config.toml
n_mels = 64
spec_augment = false
win_length = 400
num_classes = 6
stem = "single"
muon_scale = "spectral"
epochs = 38.0
adamw_weight_decay_other_params = 0.01
Rows from block 7, named by matrix and row number. Rows with one number belong to one channel. Each number is 128 + 24 x the weight over its row's rms, rounded and kept within 0 to 255. All counts start at 0. After the name is the row's rms in percent of the matrix's.
# filt: filter width-3 conv, dilation 4 (model.blocks.7.filt.weight, 192x192x3), inputs 22-43, a 3 kernel for each
# gate: gate width-3 conv, dilation 4 (model.blocks.7.gate.weight, 192x192x3), inputs 22-43, a 3 kernel for each
# out: residual pointwise conv (model.blocks.7.out.weight, 192x192x1, transposed), outputs 64-127
filt.71 102 [105 106 129 101 112 145 142 173 129 143 136 132 100  97  94 148 101 132  93 110 152  83 124 155 127 152 117 133 161 169 130 150 138 122 128 127 178 136 122 155 173 136 119 136 123 134 118 123 108 111 148  99  67 158 150 133 113 100 108 129 124 157 129 126 111 142]
gate.71 102 [145 158 127 149 120 116  93 117 124 121  94 153 146  88 153 141 134 132  88 138  89 123 126 107 125  89  91  91 152 123  81 112  95 108  88 145 100 165 132 157  95 103 105 148 162 136 145  98 143 106 127 102 135 183 137 147 167  78 139  86 112 118 125 121  89 140]
out.71 105 [118 101 110  97 133 120 181  97 102 117 114 104 134 148 153 143 184 118 164  94 144 112  93 104 129 160 129 146 118 128 140 102 132 151 120 109 130 104  97 118 125 157 125 119 110 135  98 138 104 135 169 124 114  98 109 128 106 113 148 115  70 142 137 139]
filt.72 100 [154 138 109  79 173 158  85 126 100 110  99 121  92  78 157 121 145 142 182 142 113 138 129  97  95 117 157 182 139  86 162  99 126 128 107 111 104  95 126 102  75 107 161 127  92 152 147 137 122 131 148 160 189 124 164 100 135  87 165 149 148 115 161 156 133 141]
gate.72 100 [123 145 126  89 145 153 135 143 123 107 104 105 172 138  96 120 125 157 107 127 140 141 112 106  92 155 121 119 141 160  98 122 118 109 109 126 150 178  99 135 148  89 159 114 120 138 125 136 114 158  81 108 138 118 124 155 155 142  89 203 133  63  84 171 133 106]
out.72 095 [112 129 140 146 140 154  94 140 112 118 126 114 137 154 144  91 123 134 151 138 145 168  88 127 123  95 147 114 112  91  81 132 131 118  80 121 122 183 113 152 189 124 130 159 148 121 136  78  87 123 112 141 139  88 104 113  92 146 113  92 144 125 123 134]
filt.73 100 [107 174 113  96 138 117 144 147 142 113  94 139 113 157  88 153 104 137 152 118 123  91 119 139 139 140 138 110 151 130 117 133 110 163  91 121 109 130 135 133 198 145 168 107 133 129 137 123 124 161 153 135 134 133 138  89 155 126 139  81 121 121 138 165  89 151]
gate.73 097 [121 161 141 132 122  98 169 140 172 155 114 133 132 165 139 165 133 116 144 103 131 116  88  91 124 176 150 123  92 111 141 106 120 140 104 120 146 131 142 148 154 126 131 151 143 177 120 143  98 111 157 146 136 141 160 145 130 147 150 164 117  75 125 106 131  79]
out.73 103 [130 128 139 103 159 115 154 152 111 107 149 114 124 119 133 122 163 158 148 109 115  77 140 130 144 119  84 122 102 158 136 154 140 134 143 136 111  92 146  88 151 175 113 105 124 172  93 117 143 151 120 147 173  87 150 119 194 105 151 105 126 126 113 120]
filt.74 101 [168 143 138 113  95 103  90 115 129 133 125 166 158 167 133 130 149 123 154  87 110  62 127 139 141 139 131 122 144 121 170 120 101 114 141 131 117 137 129 118  89 143  89 132 125 160 114  72 173  94 165 132 110 151 176 124 104 136 148  90 107 138 126  87 159 122]
gate.74 099 [177 110  99 143  90 168 149 125 128 103  82 116 192  83 111 160 122 148 111 133 108 123 123 146 155 106 104 154 120  97  88 102 127 129 133 113 114 183 104 132 129 113  44 154 165 118 133 143 157 132 106  88 113 125 140 158 171 128 137 142 119 127 162  98 120 138]
out.74 096 [124 150 119 106 112 158 126 122 174 120  95 149 147  91 131 113 117 113 135 123 109  93 144 139 122  77 141 115 110 169 102 164 133  89 176 121  96 111 142 107  83 120 121 143 129 128 115 122 149 134 117 143 150 109 113 152 138 147 118 119  93  98 118 151]
filt.75 102 [140 131 133  97 151 146 160 156 106 130 137 112 108 122 108 141 133 138 155 125 120 132 142 162 140 101 146 132 128 104  85 102 131  88 114 166 111  93  95 116 103 117 135 144 146 135 132  99 128 138 101 131 159 137 159 111 128 127 117 140 124 116 140 131 124 145]
gate.75 099 [ 91 121 129 133 148 127 102 102 105 106  96 110 127 135  94 151 161 130 133 146 151 131 119  79 144 106 110 125 162 142 159 126  72 114 123 126 177 139 137 103  55 126 119  87 159 128 154 163 100 116 144 120 134 101 177 126 157  77 100  95 130 135 127  83  92 104]
out.75 089 [110 141 121 105 136  80 108 102 147 112 101  92 123 141 118  84 109 111 135 124 109 109 111 115 131 171 125  83 119 125 100 127 152 104 156 162 130 162 139 136 178 143 166 136  93 124 154 110 130  96 174 192 161 125 127 124 100 112 112 131 133 166 128 161]
filt.76 102 [104 130 140 110 132 151 127 102 158 141 131 120 139 153 137 127 114  95 147 143 122  98  94 133  98 116 136 140 162 132 162 107 163 159 136 158 171 165 117 139 140 143  80 153  94 114 120 132 174 133 130 113  94  91 108 191 105  95 112 119 123 132 179 133 162 124]
gate.76 095 [119 143  97 153 136 109 113 149 129 148  78 113 135 113 124 143 120 156 135 108 102 148 176  94 147 128  76 124 111 118 140 159 134 130 143 146 124 167 168 117  61 151 133 158 188 118  99 124 108 118 108 111 120 158 154  83 167 115 140 137 117 146 130 130 108 128]
out.76 112 [118 114 131 110 118 134 118 117 141  93  94 100 138 148 135 120  56 142 137 127 163  75 139 114 147 107  93 175 155 150 171 114 122  98  86 123 129 150 141 141 107 145 170 154 115 116 116  93 181 102 162  99 142  92 155 146 124 121  88  90 137 137 181 118]
filt.77 101 [111 156 100 123 122 112 114 172 152 110 116 102 139 122 178 141 119 131 141 147 114  87 128 148 118 117 157 125 104  93 168 103 143 119 104 106 135 113 148 127 120  83 112 112 135 157  95  96  98  93 125 142 138 145 129 180 103 135 177 110 126 141 127 153 136 128]
gate.77 098 [172  98 128 127 137 128 144 100 148 109 150 107 130 156 127 137 118 139 120 102 133 147  99 113 104 126 132 113 152 143 136 126 136 107 118 179 125 166 109 130 148 125 113 149 136  98 132 146 121 153 160 144 131 148  89 174 196  99 114 131 128 151 167 119 103  96]
out.77 099 [119 152 140 120 118 149 169 145 169 113 114 112 129  99 134 126 121 132 163 129 124 136 148 114 106 119 143 119 126 106 126 114  99 107 118 161  79 131 120 143 136 137 119 119 137 118  82 118 130 112 107  80 194 118 123 121 117 152 183 132 121 120 104 148]
filt.78 098 [123 125 103 117 126 145 113 175 140 160 134 154 131 142  92 123 110 111 100 118 143 138 130 112  84 143 127  98 110 122 146 130 141 143 129  96 127 129 179 151 129  93 133  87  72 135 119 151 160 115 136 135  81 121 166 119 151 108 145 151 113 153 131 129 108 111]
gate.78 102 [157  97 134 152 105 145 150  96 111 118 127 115 148 129 142 137 154 108 140  98 144 153 144 149 126  97 153 103 170 165 164 167  97 148  99 113 126 127 133 143 124 114 146 158 143 126 128 124  86  95 140 121 139 129 148 136 104 131  97 111 165  98 134 120 127 159]
out.78 111 [100 122 120 111 141 137 151 149  91  90 114 149  75 153  93 148 113 131 122  98 101 127 114  93  90 108 107 132  94 102 119 152 113 163 129 137 122 123 115 134 157 145  96 143 146 131 159  94  96 111 105 131 152  89 159 154 127 133 141 119 124 162 136  95]
filt.79 099 [118  83 108 118 120 113 120 148 124 105 146 150 109 153  99 146 150 140 134 125  83 139 118 134  61 151 127 143 126 102 131 109 151  97  73 154 154 145 147 152 143 163  87 119 127 111 170 169 141 113  99 114 130 132 114 122 108 149 119 116 115 126  97 132 113 155]
gate.79 098 [116 157 120 122 125 131 150 104 129 143  70 132  90 147 119 102 125 132  91 122 188 150 154 147 107 142 136 107 108 133 135 121 126 155 154 116 103 168 157 144 116 106 155 131 109 134 112  91 124  93 129 147 162 156 120 121 131 120  94  94 121 149 128 137  91 127]
out.79 097 [121 142 137 130 131 160 121 113 140 144 157  81 121 118 107 120 125 161 124 144 116 129 149 118 121 117 132 151  73  93 137  96 147  96 105 169 175 150 126 166 111 156 115 162  71 105  73 102 116 154 130 127 143 138 161 133 112 138 118 107 164 145 164 147]
filt.80 103 [114 134 115 130 177 126  90 130 160 134 138 121 140 113 125 113 125  99 164 129 146 122  90 114 117 114 123 149 129 100 121 135 105 139 123 117 125 108  93  65 144 124 102 140 114 141 144 126 168 137 167 102 114 167 171 119 114 122  76 116 145 177 106 110 135 142]
gate.80 103 [124 136  81 125 134 110 135 155 159 150 154 140 128  96 135 115 117  80 156 149 127  83 111 151  93  77 122 114 140 182 136 110 110 158 129 125 125 111 138  95 133 125 163 127 123 140  91 147 133 115 104 141 168 113 126 155 119 128 143 121 129 178 128 108 110 155]
out.80 105 [174 159 109 165 129 131 134 153 119  87 132 156 111 133 131 132 163 161 156 149 111 138 143 166 161 109  95 134 147 140 115 113 157 126 133 130 114 124 125 118 148 143 116 137 149 117 114 183 140 137  57  96 128 103 132 106 146 104 111 142 126 147 108 138]
filt.81 099 [148  83 170 124 147 143 133 120 155 161 138 127 152 117 121 132 166 106  95 128 142 138 126 119 109 144 138 157 108 161 120 143 130 127 128 162 149 139 127 149 112 130 128 158 105 132 119 163  78 103 146 145 106 148  81 160 151 138 115 133 106 129 105 162 181 125]
gate.81 100 [169  87 126  82  96 111 141 141 140 116 148 135 127 155 157 132 118 119 151 104 110 102 121 112 108 120 140 141 128  90 109 133 116 139 131 156 124 137 123 156 148 192 106 146 141 117 132 139 122 150 148 145 102 101 124 142 106 139 129 101 158 156 134 126 158  84]
out.81 103 [120 136 113 108 115 139 143 114 163 106 140 133 100 130 147 109 157 148 157 135 159 104 160 160 160 128 149 140 132 151  79 129 141 112 107 159 131  79 141 140 101 156  95 147 117  70 142  98  91 164 105 122 145  92 143 120 109 144 135 107 113 112  95  93]
filt.82 098 [194 114 102  86 104 129 109 106 128 136 119 141 129 173 154 143 143 104 119 112 127 112 107 131 138 143 149 127 138 115 164 154  89 122 147 132 118 164 148 114 131  96 129 128 128 126 127 143 129 109 106 187 108 120  91 107 127 116 119 146 161 141 133 192 150 164]
gate.82 091 [113 171 131 103  92 141 159 144 194 139  83 103 123 137 126 120 163 159 134  99 132 151 117 139 104 122 113 111 115 151 148 155 166  77 131 159 113 161 152 138 110 110 133 124 156  89 150 138 136 164 116 134 130 148 136 118 113  93 121 106 147  91 150 145 158 120]
out.82 101 [123 186  64 101 125 114 107 113 124  97 122 186 136 133 160 108 127 162 102 125 161 145 142 185 157 119  88  98 156 138 151 136 162 114 158 166 136 132 181  98 132 107  96 131 141 159 139 128  91 116 141 108 118 143 108  84 167 107 108 123 133  79 147 101]
filt.83 102 [ 92 131 165  95 148 117 134 139 180 144 144 136 126 139 119 106 114 117 105 154 134 103  94 192  83 124 151  82 146 145 139 164  85 143 119 110 116 131 104 154 101 123 165 133 127 143 132 102 198  63 151 120 152 145  84 157 154 130 149 132 156  96 103 141 116 151]
gate.83 104 [ 82 118 101 112 135  98 152 135 115 112 116 158  87 162  96 101 108 125 121 148 150 143 137 138  79 104  99 143 100 125 126 137 108 125 136 102 131 107 166 119 167 126 132 182 164 104 125 136 101 111 144  81 113 124  92 142 142 124 146 115 131  95 115 142 150 185]
out.83 103 [154 118 128 122 107 110 148  91 157 148 154 164 129 156  92 116 124 144 135 117 124 122 158 117 109 125  87 128 113 140  88 164  85 124 119 102  97 127 152 128 102 123 147 108 128 147 109 107 140 139 109  96 145 158 142 145 127 106 134 109 137 147 116  64]
filt.84 101 [174 139 117 123  97 115  85 124 135 128  84 114 150 145 138 157 109 147 155 182 137 116 135 148 159 131 112 104  95  77 105 127 132 151  92 158  97 120 133 156 127 146 109 138 140 101 121  83 119 116 115 137 122 112 152 109 158 125  92 151 113 120 117 163 145  88]
gate.84 102 [173 145 128 122 134 144  99 111 112 121 135 127 106 101 150 166 143 135 114 126 105 117 144 103 134 127 158 162 113 108 149 103 113 139 123 124 151 119  96 144 144 128 138 140 179 115 123  95  87 139 147 166 107 146 140 149 106 139  93 127 115 126 135 122 126  95]
out.84 110 [ 97 112 119  98 102 159 140  90 143 125 150 151 148 150 109 126 140 129 167  97 154 105 123 118 107  87 114 133 183  87 139 166 112 116 137 143 116 135 112 159 161 112 150 119 170 144 115 127 133 126 104 129  92 127 160 103 151 171 159 112 117 146 164 148]
filt.85 097 [125 159 138 167 114 139 138 109  76 118 150 132 143 159  97 147 132 127 106 124 140 135 137 123 138 142 173 139 131 106 123 146 106 124  95  73  99 101 114 100 176 127 120 106 100 180 142 119 102 131 129  95 124 127 115  97 169  99 109 130 127 110 176 128 142 143]
gate.85 099 [143 110 165 103 146 141 150 128 149 108 132 132 127  84 134 128 172 159 162 136 110 171  99 137  97  98 140 128 125 107 128 170 120 122 114 172 142 102 124 118 163 126 139  85 189 129 137 147  98 100 159 120 123 141 156 182 140 128  86 128 116 130 111 182 102 126]
out.85 097 [142 138 153 141 101 148 175 117 119 114 140 140 142 161 117 127 143 141 139 114 148 130 115 104 149 173 142  99 122 134 122 107 175 121 139 166 132 170 134 169  62 120 116 161 131 138 110 125 123  86 110 129  94 100 138 111 173 143 141 188 110 129 122  86]
filt.86 098 [147 140 129 105 122 133  65 105 168  96 156 132 183 123 136 143 140 116 159 127 130 150 124 129 140 117 109  86  89 100 120 107 113 130 156 124 144 129 160 116 112 132 164 122 145 126  96 130  78 110  99 124  93 137 133 148 103 116 158 118 113 142 118 117 103 133]
gate.86 100 [ 77  97  73 116 115 171  82 142 117  63 136 124 126  90 151 142 100 126 143 109 126 113 102 168 154 162 122 146 112 105 104 130 121 157 161 160 143 167 122 127 174 126 121 105 162 117 118 128  94 154 135 120 147 114 129  98 106 130 106 129 160 168 109  63 107 122]
out.86 108 [121 142 164 171 134 118 124 128 158 123 132 128 149 168 141 156 115 146 127 126 118 118  76  92 161 119 160 114 135 126 136 169  94 135 153 139 143  95 134 123 144 117  73 124 139 122 120 149 147 110 125 110 148  86 129 160 160 124  98 166 146 151 125 121]
filt.87 102 [145 121 134 115 104 136 135 156 120 108 140 144 112 163 131 143 103 137 134 154  89 156 136 136 148 142  97 154 129 120 117 140  96  94  96 179 147 135 137 116 118 119  95 133 114 121 142 108 112  85 182 125 129 124  92 146 126 161 134  81 130 114 166 136 177 181]
gate.87 103 [120  84 137 138 179 106 121 124 113 120 163 169 134 144 114 152 154 132 157 129 112 124 144 127 122 107 125 118 107 150 126  91 111 102 104 176 134 186 151 154 159 131 121 124 133 106 158 127 124  85 146 121 130  92 105 170 130 104 132 115 149 152 153 127 119 128]
out.87 098 [119 185 121 144 110 118 155 132 124  93 108 105 109 132  85 100 127 141 130 155 100  75 116 121 108 119 168 125 109 186 170 115 118 122 112 128 119 118 168 128 147 125 137 118 112  80  84 143 137 114 126 149 155 102 151 128 152 145 119 113 118 138 146 177]
filt.88 101 [ 93 108 133 149 110 107  93  82 143 104  95 119 139 151 120 160 131 126 119 126 124 121 128  94 118 112 143 116 140 104 106 135 139 178 195 104 125 136  90  93 144 170 150  93 131 132 125 126  93 119 113 103 176 186 172 149 135 153  96 146 104 156 111 103 100 115]
gate.88 100 [120 137 142 129 108 121 159 159 107 146 101 130 123 125 138 124 109 128 103 134 125  66 133 114 134 152 118 134 127 155 121 106 108 159 136 185 130 115 139 129 119 147 112 165 138 179 127 131 137  86 171 114 130 101 149 150  92 127 162  97 146 170 131 158 160 145]
out.88 115 [127 144 115 143 164 118 152 115 105  90 137 161  86  83 152 124 104 146 164  82 133  80 150 111 139 133 137 119  90 128 169 120 125 117 129 105 117 131 160 110 134 119 138 117 158 146 100 121 159 110 122  86  87 178 147  86 133 139 117 141  89  92 148 130]
filt.89 103 [134 165 113 103 114  81 140 153 105 159 129 137 134 141 123  97 129 131 135 136 126 114 112 139 106  98 126  84  93 123 132 133  96 146 137 117 131 154  80 107 111  85  85 121 166 145 142 127 141  76 140 116 156 144 150 122 163 127 163 160 118 138 144 157 156 145]
gate.89 102 [ 95 119 113 123 166 122 101 163 144 129 124 148 150 114 124 110 136 115 114 153 102 148 146 157 114 149 124 147 140 133 107 142 150  96 142 178 142 165 134 132 135 123 118  85 133 166 161 133 105 123 121 150 121 108 126 134  91 117 114 102 154 127 162 170 145 104]
out.89 094 [116 185 114 174 138 133 152 119 125 125 140 141 104  80 118 100 124 146 124 122 100 145 133 137 123  80 142 154 151 174 117 125  90 123 138 100 115 125 123 135 113 105 145 115 119 152 130 148 137 142 129 181 154 138 124 167 133 111  93 111 123 172 125 140]
filt.90 095 [142 146  90 156 158 139 127 152  77 130 113 148 111 124 189 129 145 146 130 174 146 159 126 123 114 158 176 142 118 122  70 147 169  99 148 129 121 112 125 138 130 119 116 121 114 119 107 127 136 148 124 121 163 122 121 162 156 124 136 140 179 100 129  78 137 133]
gate.90 092 [101 146 115 139 160  98 109 124 130 154 102 150 112 154 150 119 138 139 151 135 129 133 141 141 124 161 139  90 157 119 134 139  94 157 147 112 110 157 189 137 150 133 103 130 167 124 154  98 132 104 157 132 126 121 134 152 115 115  95 141 122 139 126 111 130  89]
out.90 089 [110 158 140 160 111 114 136 136 133 113 111  92 128 156 145 186 154 129 116 137 147 141 126 160 129 119 115 125 127  82 145 104 155 174 164 124 136 170 147 177 152 117 134 124 110 143 123 123 134 153 132 123 110 121 115  99 151 148 168 119 160 151 127 135]
filt.91 102 [115 145 147 113 132 123 115 129 141 113 131 161 145 126 138 118 105 166 147 129  87 159 100  91 107 109 144 111 128 168  87 176 140 126 122 103 123  89 148 145 110 111 132 118 157 157 137 118 127 110 157 126  87  59 119 126 119 119 137 113 126  68 111  71 132 144]
gate.91 100 [105 150  83 172 132 165 131 159 166 110 118 111 166 149 120 172 110 145  91 137 116 129 126  96 155 134 101 149 114 122 130 114 113 158 112 103 150 154 100 145  95 127 115 155 113 122 128 154  92 111 127  88 150 159 116 124 151 163 127  89  93 131 146  86 185 110]
out.91 103 [125 133  98 142 123 125 122 120 126 150 168 157 136  96 131 135  73 135 160 162 143 142 102 111  85 115 165 151  98 129 122 101 167  76 135  90 132  82 148  81 123 169  79 116 121 107 122 108 122 163 143  96 156 143 173 140 159 130 168 150 118 112 125 128]
filt.92 099 [145 134 123 154 153  74 138 132  95 138 117 136 139 151 167 161 153 120 113 109 103 131 147 130 147 138 109 143 124 152 103 142 155  99 126 103 135 156  82 137 141 102 127 160 140 100 126 152  92 109 103 147 163 141  88 187 107 135 111 164  81 141 133 108 138 107]
gate.92 098 [127 152 136 150 135 134 137  76 166 113 140 166 107 140  93 137 156 150 131 107 128 133  91 123  96 130 133 141 121 124 105 167 164 129 152 154 116 148 169 125 130 143 152 114  95 142  73 126 114  90 104 117 118 110  64 162 138 137 100  94 137 169 156 133  56 108]
out.92 110 [169 156 104 116 146 163 129 132 163 129 124 132 137 133 165 152 152 114 107 128 108 109 127 128 111 135 127  92 112 118 106 129 102 130 148 161 105 134 146 130 125 118 145 131  92 145 129 167  84  73 129 132 148 104 131 146 153 106 147 103 145 127 142 133]
filt.93 102 [153 138 108 146 139 133 131 144 104 130 140 138 143 172 147 123 157 130 107 114 140 203 102 156 136 126 107  94 163 123 123 114 133 137 132  69 120 122 113 124  99 154 158 138 138 136 104 108 140 105 137 140 117 145 129 144 178  85  92 166 141 154  96 114  81 153]
gate.93 105 [134  85 134 152 120 158 145 131 105 127 107 121 114 126 127 114 119 141 122 106 146 153 159 144 154 123 112 133 130 118  93 126 148 151 122 135 161 111 103 107 117 139 126 164 124 134 153 145 162 158  69 129 166 126 141  78 142 121 127 134 109 150  84 122 154 110]
out.93 096 [100 117 133 153 126 110 103 140 145 113 156  74 152 135 113  79 109 141 118 160 126 119  90 108 136 144 135 108 123 131 110 150 148 151 139 105 126  95 141 149 145 107 168 133 133 163 119 146 124 162 130 163 119 130 112 144 147 171 158 110 146 165  93 109]
filt.94 105 [125 106 123 145 153 113 131 108 112 120  89 179 125 126 102 180 126 131 145 131 134 124 180 115 138  70 157 140 138 125  66 140 111  99 154 142  66 135 118 114 123 165 115 117 116 129 111 144 152  83 156 113  78 143 123 132 135 149 113  97 115  96 156 141 116 122]
gate.94 098 [ 96 122  92 108 167 130 122 112 165 148 141 116 121 161 112 113 121 139 117 118 127 132 116 141  90 137 127 161 137 102 116 128 131  98  83 176 131 136 136  98 109 120 146 106 104 143 127 128 126 173 116 146 144 120 140 140 113 128 136 127 158 150 164 156 144 124]
out.94 091 [152  92 138 121 132 126 137  78 132  91 133 107 146 126 111  88 105 122 136 141 158 132 163 144 149  98 111 150 120 109 110  90 100 175 132  81 145  73 160 140 127 116  94 106 140 147 102 147 122 108  90 102 139 100 120 108 148 106 145 107 130 167 106 111]
filt.95 104 [101 145 133  91 123 147 153 153 169 121 129 105  91 136 113 125 140 117 168  87 126 134  71 156 118 142  95 109 134 113  97 120 140 112 200 141 136 106 163 114  90 129 112 115 155 120 104 125 157 142 118 141 126 137 145 131 123 172 137 167 146  89 146 156 128  65]
gate.95 105 [116 140 122 102  95 154 124 116 145 126  71 127  83 135 161 142 112 141 129 150 130 169 100  97  92 121 122 124 114 128 106 114  88 190 131  88 153 157 150 146 207 150 112 148 170 136 126 131 135 138 126  99 135 180 114 122 153 112 124 167 135 159 129 143 155 105]
out.95 102 [124 108 149 129 135 163 140 105 100 103 153 171  85 151 114 145 138 166 150  90  92 154 129 144 169 119 148 116 133 126 172 135 183 162 123 142  98  93 125 106 130  82 118 192 132  88 108 127 102 113 104 166 102 135 101 123 148 149 118 116 151 155 147 129]
filt.96 098 [ 93 147  99 138 155 113 138  70 160 120 141 157 116 138 128 149 130 124 155  64 160 126 139 157 136 141  94 142 110 136 129 167  75 216  96 112 124 157 137 109 112 110 122 120 131 119 132 129 133 108 111  88 141 148 132 148 104  95 142 157 143 132  97  85 134 140]
gate.96 103 [ 88 162 128 133 135 130 156 129 135 103 156 112 175 162 141  81 136 126  95  97 169 154  71 101 170 114 130 126 138  82 151 133 125 138  56 101 141 154 107 154 112 196 127 113  98 152 129 139 161 106 105 129 107 129 106 116 117  84 115 135 126 124  97 112 161 117]
out.96 094 [152 113  93 132 107 121 129 174 107 150 143 103  93 151 140 103 146 134 164 126 119 110 133 127 133 119 145 114 158 126 151 164 109 113 161 102  91 139 170  88 122 107 182 104  80 127 139  56 159 146 156 100 114 135 140 120  92 110 137 119 110 116 134 119]
filt.97 102 [116 149 104 139  92 114 166 139 121 146 117 152 147 130 107  85 129 136 150 125 115 103  95 161 127 118 108 133 127  85  77 102 197 113 149 140 113 140 143 132  93 138 130 144 140 140 115 140 118 178 143 146 152 155 147 112 153 167 140  82 128 140 170 127 151 162]
gate.97 102 [100 177 105 141 159 145 112 105 150 115 141 144 136 128 161 137 118 163 129 108 102 137 148  91 129 112 137 120 163 163 113 157 112 125 118 116 139 144 162 111 165 136 128  96 142 135 109 143 121 127 122 125 121 121 124 103 168 121  91  76 144 146 134 123  69 142]
out.97 103 [146 142 154 141 120 110 153 138  68 127  94 120 139 113 107 124  86 149 140 146  91 138 147 102  92  80 159  61 119 146 103 107 154 137 156 130 103 162 102 104 131 104 144 124 124 103 145 119 169 116 101 102 116 127 128  94 124 100  97 166 147 117 125 159]
filt.98 105 [106 101 146 128 141  98 126 147 106 137 123 147 120 134 136  87 137 141 111 131 150 126 115 155 128 116 126 108 120 150 147 135 105  98 160  72 132 104  86 134 149 147 106 143 107 172 131  91 158 116 146 116 131 147 125 150 171 113 106  91 155 143 142 151 108 103]
gate.98 101 [123 161 100 114 118 172 101 156  92  67  80 163 169 129 102 149 133 123 153 165 126 136 127 205 130 134 139  97 139 123 110 136 130 152 141 121 136 146 109 186 119 153 133  77 121 136 129 132 161 153  83 143 107 111 136 132 113 135 111 111 135 137 147 108 144 134]
out.98 099 [122 120 157 121 129 161 129 113 106 117 119 154 120 122 136 142 143 183  95 111 158 138 127 125 140 155 116 105 120 135 133 131 100  91 177 127 148 101 112 126 103 101 137 157 114  78 127 129  91 131 119 101 118 162 128  90 169 143 126 119  98  99  98 127]
filt.99 103 [ 94 103 114 122  85 135 122 140 167 123 105 119 161  46 159 126 148 130 162 161 100 103 141 148 156 134 130 105 130 109 132 133 142 178 112 110 129 119 113 145 171 105 128 116 150 120 120 150  98 107 139 119  91 115 101  78 164  69 115  89 112 148 175  87 126 103]
gate.99 093 [166 112 151 145  86 116  63 153 135 120 131 106 120 137 156 135 157  93 110 123 139 132 109 149 118 118 125 115 109 134 132 105 114 134 133 116 157 163 106 135 134 136 114 114 117 130 106 102 120 150  99 130 113 108 117 112 119 162 129 170 147 128 155  95 181 100]
out.99 098 [137 104 132 127 136 138 107 101 127 122 117 117 125 129 126 156 129 115  89 114 128  93  91 122 139  84 129 131 106 127 118 122 111 131 133 136 180 101 120 159 110 113 115 171  71 125 135 117 165 108 150 131 169 160 120 178 107 107 139 131 165 124 104 136]
filt.100 102 [138 149 139 149 121 140 131 126 106 134 144 115 118 177 114 121 110 107 154 105 131 145 146 108 125 144 174  95 136 125  92 173 141 102 154 133 156 146 119 149 118  70 160 111 129  76 157 140 148 154  77 150  88 102  67 110 185 129 119 119 152  73 152 175 100 166]
gate.100 107 [127  69 153 136 139 116 137 100 139 145 108 162 144 102 160 136  78 164 127 132 146 147 143 118 117 118 151 166 159 100 146 157  65  88 173  98 145 122 147 139 158 144 122 141  94 100 131 132 113  98 145  93  98 134 157 130 131 116  95 139 133 133 170 135 136 101]
out.100 100 [126 153 101 146  83 122 158 111 167 154 110 130 113 123 115  77 153 110 153 108 113 155 115 117  86 128 130 113 158 137 130 108 130 107  97 127 152 165 136  92 165 109 116 108 131 140 131 109 182 139 174 176 176 116 125 140 145 145 134  73 136 141 177 119]
filt.101 098 [103 142 148 136 169 168 199 147 121  98 166 113 101 139 157 122 166 144 161 100 114 165 124 131 107 152 125 141  88 102 117 134 127 183  74 130 180 123 131 123 132 154 109 130 140 110 149  95 159 131 133 101 114 191  99 161 161  98 153 114 167 100 127 126 113  82]
gate.101 101 [113 129 113 116 131 139 110 131 118  86 113 127 111 149 111 130 130 142 131 152 132 116 134 146  77  70 119 124 126 119 159 177 118 110 150 124 124 154 122 105 117  94 158 127 162 154 145 108 150 116 214 140 112 160 163 108 143 115 116  70 152 152 114 149 105 136]
out.101 097 [128 105 181 131 134 133  98 118 101 126 117 158 128  68 106 112 128 131 103 104 127 122 109  95 100 147 141 125 110 125 163 108 121 120 160 160 143  82 132 110 137 169 170 115 160 117  96 131 145 167 112  80 139 153 101 127 116 137 138  97 116 167 154 142]
filt.102 100 [144 126 145 145 119 153 125 144 132  98 123 152 160 128 127 148 122 163 157 147 106  68 161 107 123 159 149 154 122 138 122 168 133 135 124 152 161 161 165 121 110 120 146 147 136 141 103 136 121 119 180 137 139 112 152 119 153 155 108 131 121 150 152 167 115 131]
gate.102 101 [138 109 118 123 155 100 123 114 108 131 126 135  96 149 149 157 141  93 117 147 133  86 158 179 139 122 106 106 128 144  73 102 128 154 138 125  99 131 138 139 105 162 187 154 100 103 122 153 113 164 127 152 168 144 148 117 101  91  99 120 131 136 116 128  91 172]
out.102 091 [143 164 113 142 122 148 116 155 141 149 141 112 100 126 166 115 130 137 146  85 136  83 190 149 148 126 133 113 104 130  92 121 168 127 134 116  91 116  70 101 100 145 103 147 100 158  94 109 141 146 131 179 141 137 137 173 160 132 188 132 103 104 115 119]
filt.103 103 [101 116 166 136  95 103 112 132 155 139 132 120 125 123 139 103 108 134 118 146 138 140 134 129 130 122 115 138 113 112 113 150 160 165 134 169 140 123 132 158 138 189  64 157 119 160 143 135 143 134 122 148 117 152 149 159 117 101 155 106 116 118 122 130 164  79]
gate.103 103 [123 108 131 120 108  91 163 109 131 111 156 130 175 125 115 133 114  92 112 110 134  93  93 118 111 105 158 124 126 135 138 123 126  90 113 171 139 156 138 178 110 111 159 118 127 109 128 159  58 164 137 151 141 131 160 123 136 163  95 126 128 129 149  95 134 130]
out.103 111 [120 137 154  99 124 153 141 133  93 132  86 142 128 132 140 140 100  90 140  99 159 117 151 102 145 172 155 153  98 127 125 132 138 147 173 174 113  86 102 124 148 113 147 116 174 134  97 107 131 136 118  81 137 127 142 119 155  88 141 167  96 134 164 114]
filt.104 100 [165 106 155 120 111 128 133  66 131 148 150 149  93 147 166 113 123 149 131  98 135 149 146 170 102 108 159 140 161 108 113 147 116 124 152 118 124  83  67 119 129  96 146 122 147 157 142 110 122 145 103 146 109 169 137 107  95 164 143 139 116 126  85  93 140 144]
gate.104 101 [110 120  94 135 129 124 110 142 152 131 116 128 155 118 114 150 135 161 153 144 150 149 100 128 123  95 118 113 103 115 138 159 180 121 141 126 135 140 141 135 122 142 146 113 124 142 155 162 158  91 144 103 100 126  70 129 114  96  67 110 135 107 127 152 124 124]
out.104 101 [114 132 143 127 146 130  96 161  98 144 102 144 106 128 147 137 150 114 145 133 146 146 136 118 128 133 183 117 110  96 101 131 121 127 136 121  98 121 122 120  80 135 132 105 171 113 163 152 119 140 127 118 159 164 149 192 103 165 105  90 166 124 107  87]